From a checkpoint of a small image classifier.
Model: 3.79M parameters, 64-pixel images, arch vit, norm layernorm_no_bias, activation gelu, patch size [8, 8], layers 14, width 160.
Data: trained on rendered rooms with furniture, 72500 training examples, 20.7 epochs.
Rows from block 6 of a small image classifier, named by matrix and row number. Rows with one number belong to one neuron. Each number is 500 + 25 x the weight over its row's rms, rounded and kept within 0 to 999. All counts start at 0. Numbers have three digits each.
After each neuron's rows are labels from the 100 images, of 14976, where the neuron reaches its highest value: "responds to" is what is common among them; "lies over" is the class under the peak. Only what is clearly more common there than usual is listed. The data: rendered rooms with furniture. In brackets: how many of the 100, against the usual share in percent.
# fc1: MLP up (model.blocks.6.mlp.fc1.weight, 480x160), inputs 80-159
# fc2: MLP down (model.blocks.6.mlp.fc2.weight, 160x480, transposed), outputs 80-159

fc1.359:537478519524532476500486484455494521510491514483500487495505541438512499504487523454499507480459512529511521465493520500531522470521534576533491487520504574461457484502521477498501462492512486523519505497471501483497506489489533553534496482
fc2.359:471480476514490502482513477492499492508491541557461496502477513483516491464517532503554523531430496465478525518517537552507487492526497478519537497512454512465469505479489526481497472499516535467526487514527535470512466463438492466544454509
responds to: dog (75 vs 15); largest object: dog (67 vs 5.7); floor: rays (26 vs 3.1)
lies over: floor (70 vs 38.5); dog (28 vs 0.4)

fc1.56:484521528516516474522503480489506489486483453492495481511522501496492583580465494526470488498492458502477526524471549517516566499487486483463498502501454503527454491468479451492496499492522517503466468523465536481489512504490527544482563525
fc2.56:500470485520468489504514497517485501484498444477493517496526461529507553483500529476467494493466473499512485552509480466484558490473499488521483475536505470499518490499511481448519523508526497495525516489479488499493512506521495502511488495
responds to: floor: veined (46 vs 3.1)
lies over: floor (94 vs 38.5)

fc1.464:544526544491488569504522511494507530460476474464520535515480509560508503536492510490496500528499479512485520523482502517499462528477496547525480507512451480512512502518478506477507515534487485480477433493467533537484516484500496487499503495
fc2.464:519485488493533503471527486509501525542493504488481519535514547476514476522523485453499530521534479494487527493528490465510462504529501514524477494479511537474457482533467495495511483498483546490549513474497522494476523486432472496492466443
responds to: lamp (100 vs 15.1); largest object: lamp (86 vs 6.1); count: four (38 vs 18.4)
lies over: lamp (90 vs 0.4)

fc1.17:482477508501538516525478475516509481456468519517474511502511522507500470556528479487499470471537479495467543492506487518545470476478496484518530531484495481515506508487518514520488490522504531493487498503447493463440526489536532533503510495
fc2.17:474494514462494534518492494510471506499538494497497502482513456492534514490454514446500505495502504477490519484516499517510485504498519533503515499464518467504481493503502535498469512519512576505491435438478474476511482469511489524550502529
responds to: sofa (37 vs 15.2); largest object: sofa (30 vs 8.8)
lies over: floor (86 vs 38.5)

fc1.308:492471485527496462537451506511488481479513500545492549490508516485468507528489509459551508550493542495428511527479522505478503548516508506461484519491532485508495457474476458515495469490517517516519445475521532485466483522494477507453499529
fc2.308:420502508517497516508513501448517474501541518501493482483504515484506544476531505498468542486527510496479472474529513459477513470493461538476493496493510493537531476500503520484493479516498527537524489501527539540459497526470472497477522427
responds to: table (100 vs 15.5); largest object: table (90 vs 5.7)
lies over: floor (64 vs 38.5); table (33 vs 0.3)

fc1.189:534519483553524520522493513512548489511490481511484458528519455524480531491499467536472511506500547499520530540510469450510532481472492474506520466487473487541504494512511458500467512508475512461547429456515514508481514500512497474509526492
fc2.189:506558527490526499552488507461508493489495518466498473537491491456482509528505502496477497521452529478510498545518482506500484487527528499490476533523493485486524467508479519504470450484504486518507480515509485460455460538497527473543497513
responds to: floor: spiral (45 vs 3.1)
lies over: floor (83 vs 38.5)

fc1.86:492542498465518467538519464516468492524487517527491528473500477470507431490491524529485494501543551522510469481494519468504512499490505525517475511490509501458499493506510509466504487503500495522510524486487551512488522538510464522530521477
fc2.86:524507567453514514500499490480477481488517543493464512524499506523474500486502497498487502475480495446497485493510518541482476496497461490489488517482518526513494522485524521517508551490527507480524574516522478540516473528469442515513523542
responds to: floor: mosaic (30 vs 3.1)
lies over: floor (100 vs 38.5)

fc1.99:520466513462443477500494468530526490535451499539468487497558520559493450492510476483500486493555507528516516445495493458486524495475480506532550524473495503438492516502517516517465451510493495521502486510511486502509514477503509553493491520
fc2.99:499507509503518508493536477488515479489541522507520492525510491492515514488480497509489505525512490463477491528490537504535548473540499457522515535507525511487523516510488485497494506511478477486475505530500493469512506543507504452501467478
responds to: count: zero (83 vs 19.7); floor: rays (34 vs 3.1)
lies over: floor (92 vs 38.5)

fc1.129:517492523463507510505468517527487528494434499497558486479539504469498545555465485454503535504471447506519503531492448470512511487526530470464506524481511492448505510563510485490495528477498512499514501497472479495488464500481527467517507511
fc2.129:551492517496483547475469504494478462517446491472517448491527472477517489559485515460500499497481507490530504519532500551555482520524455481476492479514470499471515484488494513506510482506521517506461537515513490530527533524493504493528514485
responds to: ladder (100 vs 15.3); largest object: ladder (85 vs 4.2)
lies over: ladder (25 vs 0.2)

fc1.451:517500487542557450561488543512462464539473483516464514506453496452489497467540499462484496479475526521527457512505457505467469472466474550546499540499476490483491519496531467511527498483556478544495498512523517506451511525508519469509482503
fc2.451:506505481505517478484460495516491543486549504489457493508502496513544515556471525485538524489501491473489501500490455503517462495480482484494522492534501499493493483512462478527498513528461553492550492539516513477497505487486443444518536460
responds to: sofa (91 vs 15.2); largest object: sofa (86 vs 8.8)
lies over: sofa (67 vs 0.8)

fc1.409:483528513478496546558515519513500502511500504510488515502511494506504476472481502512533483514518479496500529465481521552529484537514463533501522501559507496520455509540532506513500483522483505525509520457495422478448483468490493479455505484
fc2.409:497469529538489485499534508508482470511425484505491493500479524516498489532549498530511528514495538476504502477475508475557505537505493522499475509501511513532509459478565465488474491494494500534503528476505476499488510511473501502460505469
responds to: lamp (84 vs 15.1); largest object: lamp (63 vs 6.1); count: four (43 vs 18.4); trophy (41 vs 15.2)
lies over: lamp (58 vs 0.4)

fc1.218:495510528522471564482467518469475503520489444497478531464532495491519529483473476482524469530502515530530476482468475534533510486498477500495487530461509486481522508525474462497478515526469520500536508489505520479508484482534513511558461526
fc2.218:452515498447482503504534518538532485468519518505483481530505494477461513510547504521497502482541514481522527488481491470459501511489511485542481547504472546525498510510523449482496501516532480547489471510490499516464480508472478490540503498
responds to: count: one (45 vs 20.1); largest object: sofa (25 vs 8.8)
lies over: floor (98 vs 38.5)

fc1.429:530502541469456488493524463509461493525500510486474487523496515537496498481503509475484486530522519537511506517513501485432455468472508533489514518472473543516516464504505483512512530451471510528494547480484489493531505478431518491541468495
fc2.429:513510507519535526456481528498499468532522486496486527441471466492474494505441498471537499550479481513486460526536472505487494517515503500500474498533473469458476470514487474476517550529533486529513526459480510539550503485516507522509474502
responds to: floor: dotted (49 vs 3.3)
lies over: floor (98 vs 38.5)

fc1.236:461500465512484519500513489504476534538489522536526542486537500511508489487509519515482524472489532471444458518536536470491489522510494493510465479473474523555508494542518514543491495513502536504499504485447490486467513465478515493520485500
fc2.236:468511489553530499474510477509511493503483512494504462459469482525447512493470473527489519480486512478573477462504465535498535493476499498487494496505492540492503557488492482458507531515510518532487473510544449496552510541453523538487499492
responds to: trophy (60 vs 15.2); largest object: trophy (53 vs 6.9); umbrella (51 vs 15.4); largest object: umbrella (33 vs 6.1)
lies over: trophy (30 vs 0.5)

fc1.432:568489472512538501533492487522488482473511518494527537514522482490502492491522477503441497527526535492536503502558502485500451482482506526519488511458506548501480520519522493463527510499491478486542514511537503508476511512522480462502503533
fc2.432:486540493526519519509487455472531507497520517474454494542485526526469534520486505519491490526480487508490475492552448515486494493479450517483508480516488472493495511454494531513531489512513503479537486511522514523450493520528522454504465485
responds to: sofa (100 vs 15.2); largest object: sofa (99 vs 8.8); count: one (42 vs 20.1)
lies over: sofa (86 vs 0.8)

fc1.434:510500505460538495506462500486508477484445511464528490508547508475474537506486487475489473477494468472526456474496489536507463490516557495473522544504520489481524502511508521513479499487513492507535518486514493545509468503492511487540499525
fc2.434:521486480496483522470489507491454483516478511528548469479498511473476546518433484503463502476490507491530493488536493506529508516527477482508531473498497516489522486493501515489497501531540504535470521480518485553515493475470539461529520483
responds to: ladder (99 vs 15.3); largest object: ladder (64 vs 4.2)
lies over: wall (80 vs 37.9)

fc1.425:513506511439480532502523487517451437527477500504508514527460508498464492498492508463499491474529493543495508502496511529495494519515518509533527455510488501518451519527535486511491493491487477487484497525501484492534485546512523510499552523
fc2.425:523514465480517486520520438491485507520543479502513483501485510497510475555553506512525509555531491497510486500495503525530521517532497517511499491514489496493491520507526490478501500472502556497503503523504530534461533460467511503459499474
responds to: floor: mosaic (42 vs 3.1); count: zero (42 vs 19.7); floor: cloudy (26 vs 3.1)
lies over: floor (98 vs 38.5)

fc1.237:493504473510498474486526521501539469504460498461514515499490495526487524542497489489504482515514520488494480496446479514507528532499482482456473534499538495450548562489483501475459519475483461535485517500459452446502505475503487540480501503
fc2.237:532463496492495516512491530495503545489522465515503526465489525538488487544529482496548496458494559487498477515469497502500517477495498494459481491524465508474537496519460540509512490534516445498504495492497507496502513451478473509504525468
responds to: dog (97 vs 15); largest object: dog (85 vs 5.7); count: four (43 vs 18.4)
lies over: dog (43 vs 0.4)

fc1.361:501477499485519510542497500476501469473486497516527547523501480527475521541522539491478496467500518527473499490521509477466491495484504533512466536531537529497521537498541541517499501524506506489508480474467500483521490495499528514500463461
fc2.361:481471554510479497474493478512479535541478500516507480513469503486488483505491512530473529481501488487530459452517454534548507509498452519491521499467507502491508483485558515543475506510505481490520484475521488502502494491484489492469479448
responds to: table (56 vs 15.5); sofa (46 vs 15.2); largest object: sofa (37 vs 8.8); largest object: table (30 vs 5.7)
lies over: table (32 vs 0.3); sofa (26 vs 0.8)

fc1.380:444502472525480476532471483459531473511451531515523487516516526518505505495466479500566495503521451508490482515479530473477455494463543505474459498496488557519498551494494505536469488482481449514534507498495500521483485478479499468523482492
fc2.380:475537469530516466522481523536546477483461482531496499455526464504516484478525484496525532511521522529489477449501469516474473506513489536477497470554462514521482498490459435507488526504541491517516515545481504510456506459494484543518505481
responds to: floor: spiral (29 vs 3.1)
lies over: floor (100 vs 38.5)

fc1.463:536527510462493511545475506542498513461530485503518521491515509470509517501446522480500533494508508513495474462492473506526476498478500475503490477500514516515499501504502496516521512481486481518493525500507525460525511510503475430522493455
fc2.463:491507499503488503499474519492513509512507498465523486493468537480456478491505533511539507512507505471500473507523485479538493483475500504466515522584535513500521492540485511508512467538514521513473466464527492543516485505465490483501490502
responds to: lamp (43 vs 15.1); count: four (43 vs 18.4); count: three (42 vs 20.9); table (36 vs 15.5)
lies over: floor (94 vs 38.5)

fc1.94:501522519469506470558506487517455489475536477463449511475538504488499504481505522514520495501525519538495483451481468489521465462532529482501494481479473513504472500547473540496517483460514488481556505500500494525497486544469529516474482510
fc2.94:544489508467512468553523486486487538493517508511494457459476469492504493491484522495528475507506520521530519501466473538510496493519455444524444492508488522469490480504467524453479509526519523500502514484514525511492481524555482504493495501
responds to: floor: veined (43 vs 3.1); floor: speckled (26 vs 3)
lies over: floor (99 vs 38.5)

fc1.212:495475468530478558469543488457497472467507496525507516505459515522505545473509468515476495511524510494484525466517518540504521504520502523481500470481534536527480541517504476538473500477520494471526503481501458484522522496507511491483481442
fc2.212:548524549543516501447493479486478512514461517511478532529472527476511505525526515510531510525512447489545517515486531482469488460493506527460468507508499525497553483480502509467482518517456479515543474499512473514479498542493502534535452487
responds to: floor: dotted (50 vs 3.3); largest object: arch (25 vs 8.6)
lies over: floor (81 vs 38.5)

fc1.440:509460498510560498550494500504488481526472528524527504544488499500507474508497523489491530501490514510492489511497473495482484483524537513498495532516464475445476496461504474468516521527510482537519497475501426496562453474465485513537469541
fc2.440:468517515488513519512480516495469487516514491497525483489529480513511519521467531524522480519473460548517472540505508534521469500490495504517493480574473472446480480512489486481504545477504475509530473500497471519506500446489482514521532499
responds to: count: zero (60 vs 19.7); floor: dotted (59 vs 3.3); floor: studded (28 vs 3.3)
lies over: floor (96 vs 38.5)

fc1.22:475500540502502501495511499521517481494466529494469507473500528507515510461445539523510506500507487487499531473501534510532470484534533523516488492524508513499520488514506501541477495525511493458482501500509510562493492509488456488469552523
fc2.22:494483519555479486509492502474486481485520566506480501488526497516507520536513497546511543531502558508472447496513489462513482465464449514475478462542479489488484542506522499496553476507467509483501529514526523509508501504529464478515451490
responds to: trophy (62 vs 15.2); arch (52 vs 15); table (39 vs 15.5); largest object: arch (39 vs 8.6)
lies over: trophy (34 vs 0.5)

fc1.104:410521484494505482527512464449500468519471506502481543456506496482508477533508532472472522503550491467528501542484513500460509502501529507500533508532519491487553494508526450530478497498520500533518541496506476482462479458483468459531455508
fc2.104:516499471516548521496466528459518498502501530542479493518464482523504470490463493510473522526498528562452476487533534529497491476521511517500481540489524487512509483535496478496541486519525506530533506485508494476490526503475461509512449469
responds to: trophy (86 vs 15.2); largest object: trophy (61 vs 6.9)
lies over: trophy (37 vs 0.5)

fc1.251:521504490463518444530469488486493482463456483512491544496500529499526507443506492495502542514526499496531553514501526473536495499514496453450504505468526500515503515476450489517493513537475485510509516496470542527512473480507438512523489496
fc2.251:457500480522559525484511489490514493505448486563508497507498491502463444518468532492501486492509521512471461521468471504508503515512468448510525475457501537528511524523499475527512485507505510466490512449529474507528491514487501484471536493
responds to: ladder (41 vs 15.3); floor: grid (35 vs 3.2)
lies over: floor (99 vs 38.5)

fc1.80:497496481466492513483497535495459489488446453484519521509537471483474506541487474494477487504457464522532485478521525548531521490527525469474538485479544519481479518534540523505511496490553507465507512501516453507474483478494462512492548487
fc2.80:549446465497491505489475510515496447522497503511538489503540490482515512533445504484512480480497491492542560489527473534494504531516518516468502518537519485485501484500496533477495499522526543496463491480463485544498472538503530513505511480
responds to: ladder (99 vs 15.3); largest object: ladder (68 vs 4.2)
lies over: wall (69 vs 37.9)

fc1.132:516513504503471524475503499497524509473502502453501544488463489507516518522516504494512476502553448524514503477478473486471523505554528509528534525521509502485462480497532489494533493527447516544491457489496475524457525465530526534446511530
fc2.132:512474453446480509494488468499496521510547483479539493553497503501536510527546497484505497520466478463476495513485502470476516524540495476486528557486500461485485510495482433485499473476488517524508486548511517486505535518505542482493515501
responds to: floor: mosaic (61 vs 3.1)
lies over: floor (100 vs 38.5)

fc1.319:538513529493515510518485470519476473543483540466522511524523526553521493507477501509474487524492483492501494530496491499519434478492539513488514523457535477549503520516466500481534471493520473456480494526509459452508487526488504498502538519
fc2.319:465506476520497533474521499581509489523523457516545521530500551481512491506487494464507508521513454458487524552520513527509502490486539444494501528449496485510496503478502507481474510533480500513510537533551528509485475495490497511534467523
responds to: table (71 vs 15.5); count: four (64 vs 18.4); largest object: table (47 vs 5.7); ladder (43 vs 15.3)
lies over: floor (75 vs 38.5)

fc1.225:503519508477506484471485527503508486498496454510535512499490464492499498478507500494480486496499454513468482506509523521505488507466549569489504443537536474528528595526503519540497498472468498482500419525512501500506500479511461512513520478
fc2.225:493502507484503511524490489530547495471504541508522474474509472539508489510495502504501485513524477558491499494469483473523498492515509541492504523500525507476494513484500544494521483494532505527500531497495509457533476443542510511510457471
responds to: sofa (100 vs 15.2); largest object: sofa (97 vs 8.8); count: four (39 vs 18.4)
lies over: sofa (81 vs 0.8)

fc1.108:539529557495484479515494485449555484442540481452462543479516513456470526477540528527500477479522490508522565504483490483515523525516515525525525496491451501481521528463478511506497520539474507519506467521486506510464438482506507525491510502
fc2.108:502481485521500499502472501497487512482509492464486460496472538500497518514537514488489496491482474530489473456465497470471468507505481493503487479461503502452458452504469473512480497517502530563500519488511489510460507509519564501521526521
responds to: floor: mosaic (29 vs 3.1); floor: marbled (26 vs 3.1)
lies over: floor (96 vs 38.5)

fc1.277:506473490493484494527475487511428484464456519538518506494491518489519481466508479503509498501569477498450482505483494540491491487472495502443519483482508519478470531514456517466502526528562532490471533521475482462534497484547489503514546477
fc2.277:491495481525507514546506476514503503459475504498521484494526483487445461532546495455509469503565481501499512508469512522514454485487509504486462500507514456506469521498472501489527490505483557486453513453465490472511488472529487498531495477
responds to: floor: dotted (33 vs 3.3)
lies over: floor (100 vs 38.5)

fc1.4:493519504516500453487506500485503470528489509456447536525459517461474552474534527490485511504522479524502513532482504529466544473436512530493503477483509478490487512514561547480494515511498517491497503487483510482523507485483484506502533524
fc2.4:491498511518476504515515446466417494545522521477471512498485538487520500547498503519496491474560484530506514492471503534500553456492513483493483461461494517487515488495523496505480551560481496504497500525485511492486489488468517520504480514
responds to: floor: veined (33 vs 3.1)
lies over: floor (91 vs 38.5)

fc1.113:501522494485466422503514518493462553527494500474511508490522462515491485494472540507556561511515483482464520514519469504518499485508531503489474526477499520502505525503504526499534486489510522502500515509496489421534477539511491466462490497
fc2.113:512493466511474488552517494537492482504531500468474480473458531494525470525480492512522479468492499508505496462450503456493492518467491498461534525482542483532494490522525477488479549482510470482504528497485522504467475509480460503529561485
responds to: count: zero (100 vs 19.7)
lies over: wall (83 vs 37.9)

fc1.214:526516489493481551504515523496483507482462539517488526479540481466491502461484507534534498469521531496521492453484471459515505533489506477507449508503465530478465523527529511521498520531503515517488491493454488538497498451550503512476537520
fc2.214:507537544520495470447497504521491497475527500530490496488500509525465515493458548512519508481491494471491528484494523502522523507479477541488512486518504441458489499524481507500500556548496487513521513457510502494488438480520505496533528525
responds to: floor: veined (33 vs 3.1); largest object: barrel (26 vs 9.6)
lies over: floor (99 vs 38.5)

fc1.234:499498499504500497484494549466498494471459495491503480489512494520481474499484517554511506507495508545473513506490496499562527458501492493488468448487507477513510516527531495506502526531461508507507523491458490487480544515536516477515481499
fc2.234:531503497527511526495504471480480539503506509438519505473508534479524529544475453522487515523490541518500499487489497496516560444508524558514507483535511491487490471485448523479498469493502512486510468512534532539478478463506467499494487482
responds to: trophy (96 vs 15.2); largest object: trophy (54 vs 6.9)
lies over: trophy (43 vs 0.5)

fc1.456:486502554482531502480433513481509476505492475500485520549500460522541511470494535483531531514479485487536510479503477475542527517509504497473509498497502506502472510466519482512452518508480509510481504508472530485515483526504502486492511503
fc2.456:473497484481519546509467536485487507527498524498481508488489486524500528474476513537499553535500530517552415472508534503511488560503482448538455494521528481542519474486503476514489484520529520501535519460474459492504490490503482474508525499
responds to: trophy (100 vs 15.2); largest object: trophy (95 vs 6.9)
lies over: trophy (75 vs 0.5)

fc1.326:551488500533520504501510509531479499487458504527485481544493485482454503492526483455506495500470516521566488465506536530465540501508538456478518492473486475484514511516515508504522508496540456486535492490506505511483539497495488518529531509
fc2.326:520503507496498491530498498539433477504446515540533485521487518514537520537484522514486460482500482524526451507511477468514510488506497511523511494524533534476512465507510490543511482528513516554476499501495501521511432483521535465492529470
responds to: ladder (91 vs 15.3); largest object: ladder (48 vs 4.2)
lies over: wall (72 vs 37.9)

fc1.7:534505494471481493523487510473545496521447515521522516484487476473491487524482507538562510520477488497515532487486456466514494506540490559481482476485489499512491498542493501517523494520522524532537510468520468473491548473483545465509481514
fc2.7:491513478506528537504510495491496485574479480503497534477493506520536517491517510531506541501525479500498481499501545488578513490468486489515452529579452475527481501490459509528503510511479498545517473487497469487480525472484471455488459484
responds to: lamp (90 vs 15.1); largest object: lamp (75 vs 6.1)
lies over: lamp (69 vs 0.4)

fc1.185:547502552541504523481468501530499484515466527494525547576495515477490450510509506482509543497536489501466506509478512519511468475457472469524533476507535498507466521502500539492499505449495535464509509490491529508492502504468471481522464496
fc2.185:515503486529466518495541503511483525454481560461516481483486543533484480508482483539488481496521496499480493496502519505494519530482473487495488468514543512487512547458512484486479524469504541507478484498504505509493467494495538445490468531
responds to: ladder (45 vs 15.3)
lies over: floor (99 vs 38.5)

fc1.362:508503455535520485493534482514538496504532521470489531479492503545478509488478471496551496454485527496475476495474539493521482518498502523456484505514466503513465464541531494490463532462495530507476489498509492488469476517503494528505506491
fc2.362:507503505556458513489470518507530472492491500517486485544534453502534499526503458529492495469511505499529511499546477525500487517465543512435507517488496511499464499569483466474521518479535480503514529476495473472464533481507474494491506491
responds to: table (66 vs 15.5); largest object: table (57 vs 5.7)
lies over: floor (70 vs 38.5)

fc1.213:505489486512525507532483497513548470498522525529456552483492497524493491467525478507510489457479475496510529490507535496471469451501484508531508512513495534524521483479526503487517493511539489491520489490549504538516454507502503521473547429
fc2.213:482514462553514528475462496481510483483496523516535474472495535528541521510489510510466537507495535474494516530541526441431512473509490515516480489503480506519502453540497538525567458528495522515497524510553520498478485489483481478476510464
responds to: table (100 vs 15.5); largest object: table (69 vs 5.7)
lies over: table (41 vs 0.3)

fc1.320:514450526527515480462493513480455527537471491510514521512477484513485514504545461551509476537504544531479500487483491520523478540512470487470483549503470512468504487518529504471512452493487499529534504487495503457435512504486532462505480441
fc2.320:537464467474526485488517560488452512531515492456494508512479547484520505485502477519496533482484497475474490483493491497536498496480508476521485498504450528497483521504498529532531526540508496502546474509481506501520553490473443471537507474
responds to: lamp (91 vs 15.1); largest object: lamp (75 vs 6.1)
lies over: lamp (61 vs 0.4)

fc1.286:526485524503500481476460488509504481476518440494494502528518486498498518478448448489539494538549439518485514490479471501533490495468531503522514539484469480472484514527537506525482485549508473486484501473473505543531504490455495517518476508
fc2.286:455522542475523472517524483494471526506484506521507495478491518502533545501510481495518513518507497485508484485532520491493537489488486490509495476460499460480499526474549501468550526516482500556503493466512530465501566517474503535523445516
responds to: count: one (43 vs 20.1)
lies over: floor (100 vs 38.5)

fc1.130:515513504506485515463497486529527509488525483496484480506527504528479522504471509496504468486472483492457520512533486525489473522500517475506512572427503493491465525520512485596483504536477478537501473489518514509471517502472491544496496496
fc2.130:472521498534501515505494482488515476520528509525477491493489516536518486530518479482458495494492473529549522436507491507505463517465481499487502551462472453476471537473465516460525484496484518488497530548515520473444497510471506527523475489
responds to: count: one (41 vs 20.1); lamp (37 vs 15.1)
lies over: window (28 vs 0.9)

fc1.74:499459504508517499466508533435518511519484496489507496499458537525506466529499525486473475500482525475491546511498511494498511517530477523510490519487482460514459513545501493499521544499490467524493516474515530489472498461488505504514512481
fc2.74:520517490500482526487512510531504501502491528438532486518489538515513473505488462515444532535452502500500512476462496474500511504544503467496480528553476524489492505473494470514496474473493517484499529510507490485487508500466515486530510500
responds to: lamp (100 vs 15.1); largest object: lamp (87 vs 6.1)
lies over: lamp (77 vs 0.4)

fc1.139:518497493493494483515456492490433489516481517497513496532454494520499510545498467530498448498507537526507507524496525505474502517512480509549486523511487528492531496507461459510483452478489530510509536497504500472463522492518499493480522466
fc2.139:482491518499507473521512517518457471515524470481521498525501454485499516514488546512475481517489548482435472553506483456569524459503482465476520493513468460518525484525504495488523498503496510537562488521478487508478496460525463475534496493
responds to: floor: spiral (65 vs 3.1); floor: rings (31 vs 3.1)
lies over: floor (94 vs 38.5)

fc1.430:524478470504469514557516541497484521530532460495492466509471519508511530482463499553537508485534436496471492507473519486481502514487502512515491527510476467519488491537500452501524503473513459462522492469517518502484486475521452494529501499
fc2.430:483497483487549531445517531508490453500558468513452473477515441495548473555489459466493499515507506516481506515510555476490530476521481542554485495480511540507516498498509491485530512500515492510509489493487489483533485510494514497483506510
responds to: trophy (44 vs 15.2); count: two (43 vs 20.9); largest object: trophy (27 vs 6.9); largest object: sofa (27 vs 8.8)
lies over: floor (88 vs 38.5)

fc1.334:491497488498507545492466481505512484420512518533501503567501510499492496493520478532511471520497472484451509466521488486486504500519521527513508502505472519515500497501510478534504477491520566541504446485543537487469473544515504499483507534
fc2.334:485505478538499515506500516469501502485509516485479481469481469498513498559473509508491518463513539468503513520505486488501494472477457534504463472512483484536495495490490573450499468507505480529512459491542489492503521458461500498510546467
responds to: table (100 vs 15.5); largest object: table (85 vs 5.7)
lies over: floor (63 vs 38.5)

fc1.121:488470474543521491533511497506511467548521454482511553505532525522475473505467500533479486484523548483473473532510500474525467505535501556495501468494512509530491499436490490500478533501485481500497475452455499469499470490494518478505468537
fc2.121:478472525532490487512515486539495501449557494464497521509534505483471506528509491510518491524491494505561455487474498454488520520509535514525510480521523517525502479537490494511519471460477430512526486469525498465523457477460514493473515520
responds to: barrel (78 vs 15.2); largest object: barrel (71 vs 9.6)
lies over: barrel (56 vs 1)

fc1.12:473486482502532504520455540494529494512496470512481562517497478504500500452499512446498567529499504513499463459483494491544474542507520516546493466508522499520509488501559451505497490512467483472533463512503505504509509457471532487447484510
fc2.12:465529534465501515523506530529510496550494493464530489470459463505481503460471565454520543500505509502524482505495530524512515512482477480526476488542535518512527476483522508461520514483493548501501513497499462518488498461519502505484462519
responds to: trophy (100 vs 15.2); largest object: trophy (96 vs 6.9)
lies over: trophy (75 vs 0.5)

fc1.376:537492541451477494509477516517509454495535490533537487543500527515524482510469455544480473466510509462459547499482515521517458477516518528484530497518464489472537488509501456443513481524495517457481506490538481515499512480509500526452533535
fc2.376:493500553474519460474505538482452508508524505461503480482531521521507529529509492471512527527506511542527454473465482479489487479486467516541501510546496485463521504445512481515499469506491501477521490551514521525478537476488452467500443522
responds to: count: zero (79 vs 19.7)
lies over: wall (98 vs 37.9)

fc1.433:557515444505502508523487501505501449494514470514493480508501510530537526536477493505467470457500531499531466476463471472495519465492485498556515527497493488471554510527529497527527456437477468501548491503516499502491533511492521470480498502
fc2.433:526504513480470494535497493522505447464540468479534482505501459481563523523492529496500502494495549485513443527511459494498533513495466512558514543528503470502493472512531510455514501492510528508519482512528459483484507498514547494475492474
responds to: floor: spiral (60 vs 3.1); count: three (42 vs 20.9)
lies over: floor (100 vs 38.5)

fc1.415:478465506513487475515485507490540476483457498542505509532521504515488521477471467494526513494477570527456504482508547504521500504498488501493465520506499533523478456470537479504518465500484537515565489495481498505424474505503488523459521525
fc2.415:457481516524467485512508534494531466497542551541497488502506544495510482506502515479534528479502513467472521489530507455527508478535458479499517530511497511506520461508533517467503464472505525423549494490562509509459476526489493462468507489
responds to: table (100 vs 15.5); largest object: table (89 vs 5.7)
lies over: floor (87 vs 38.5)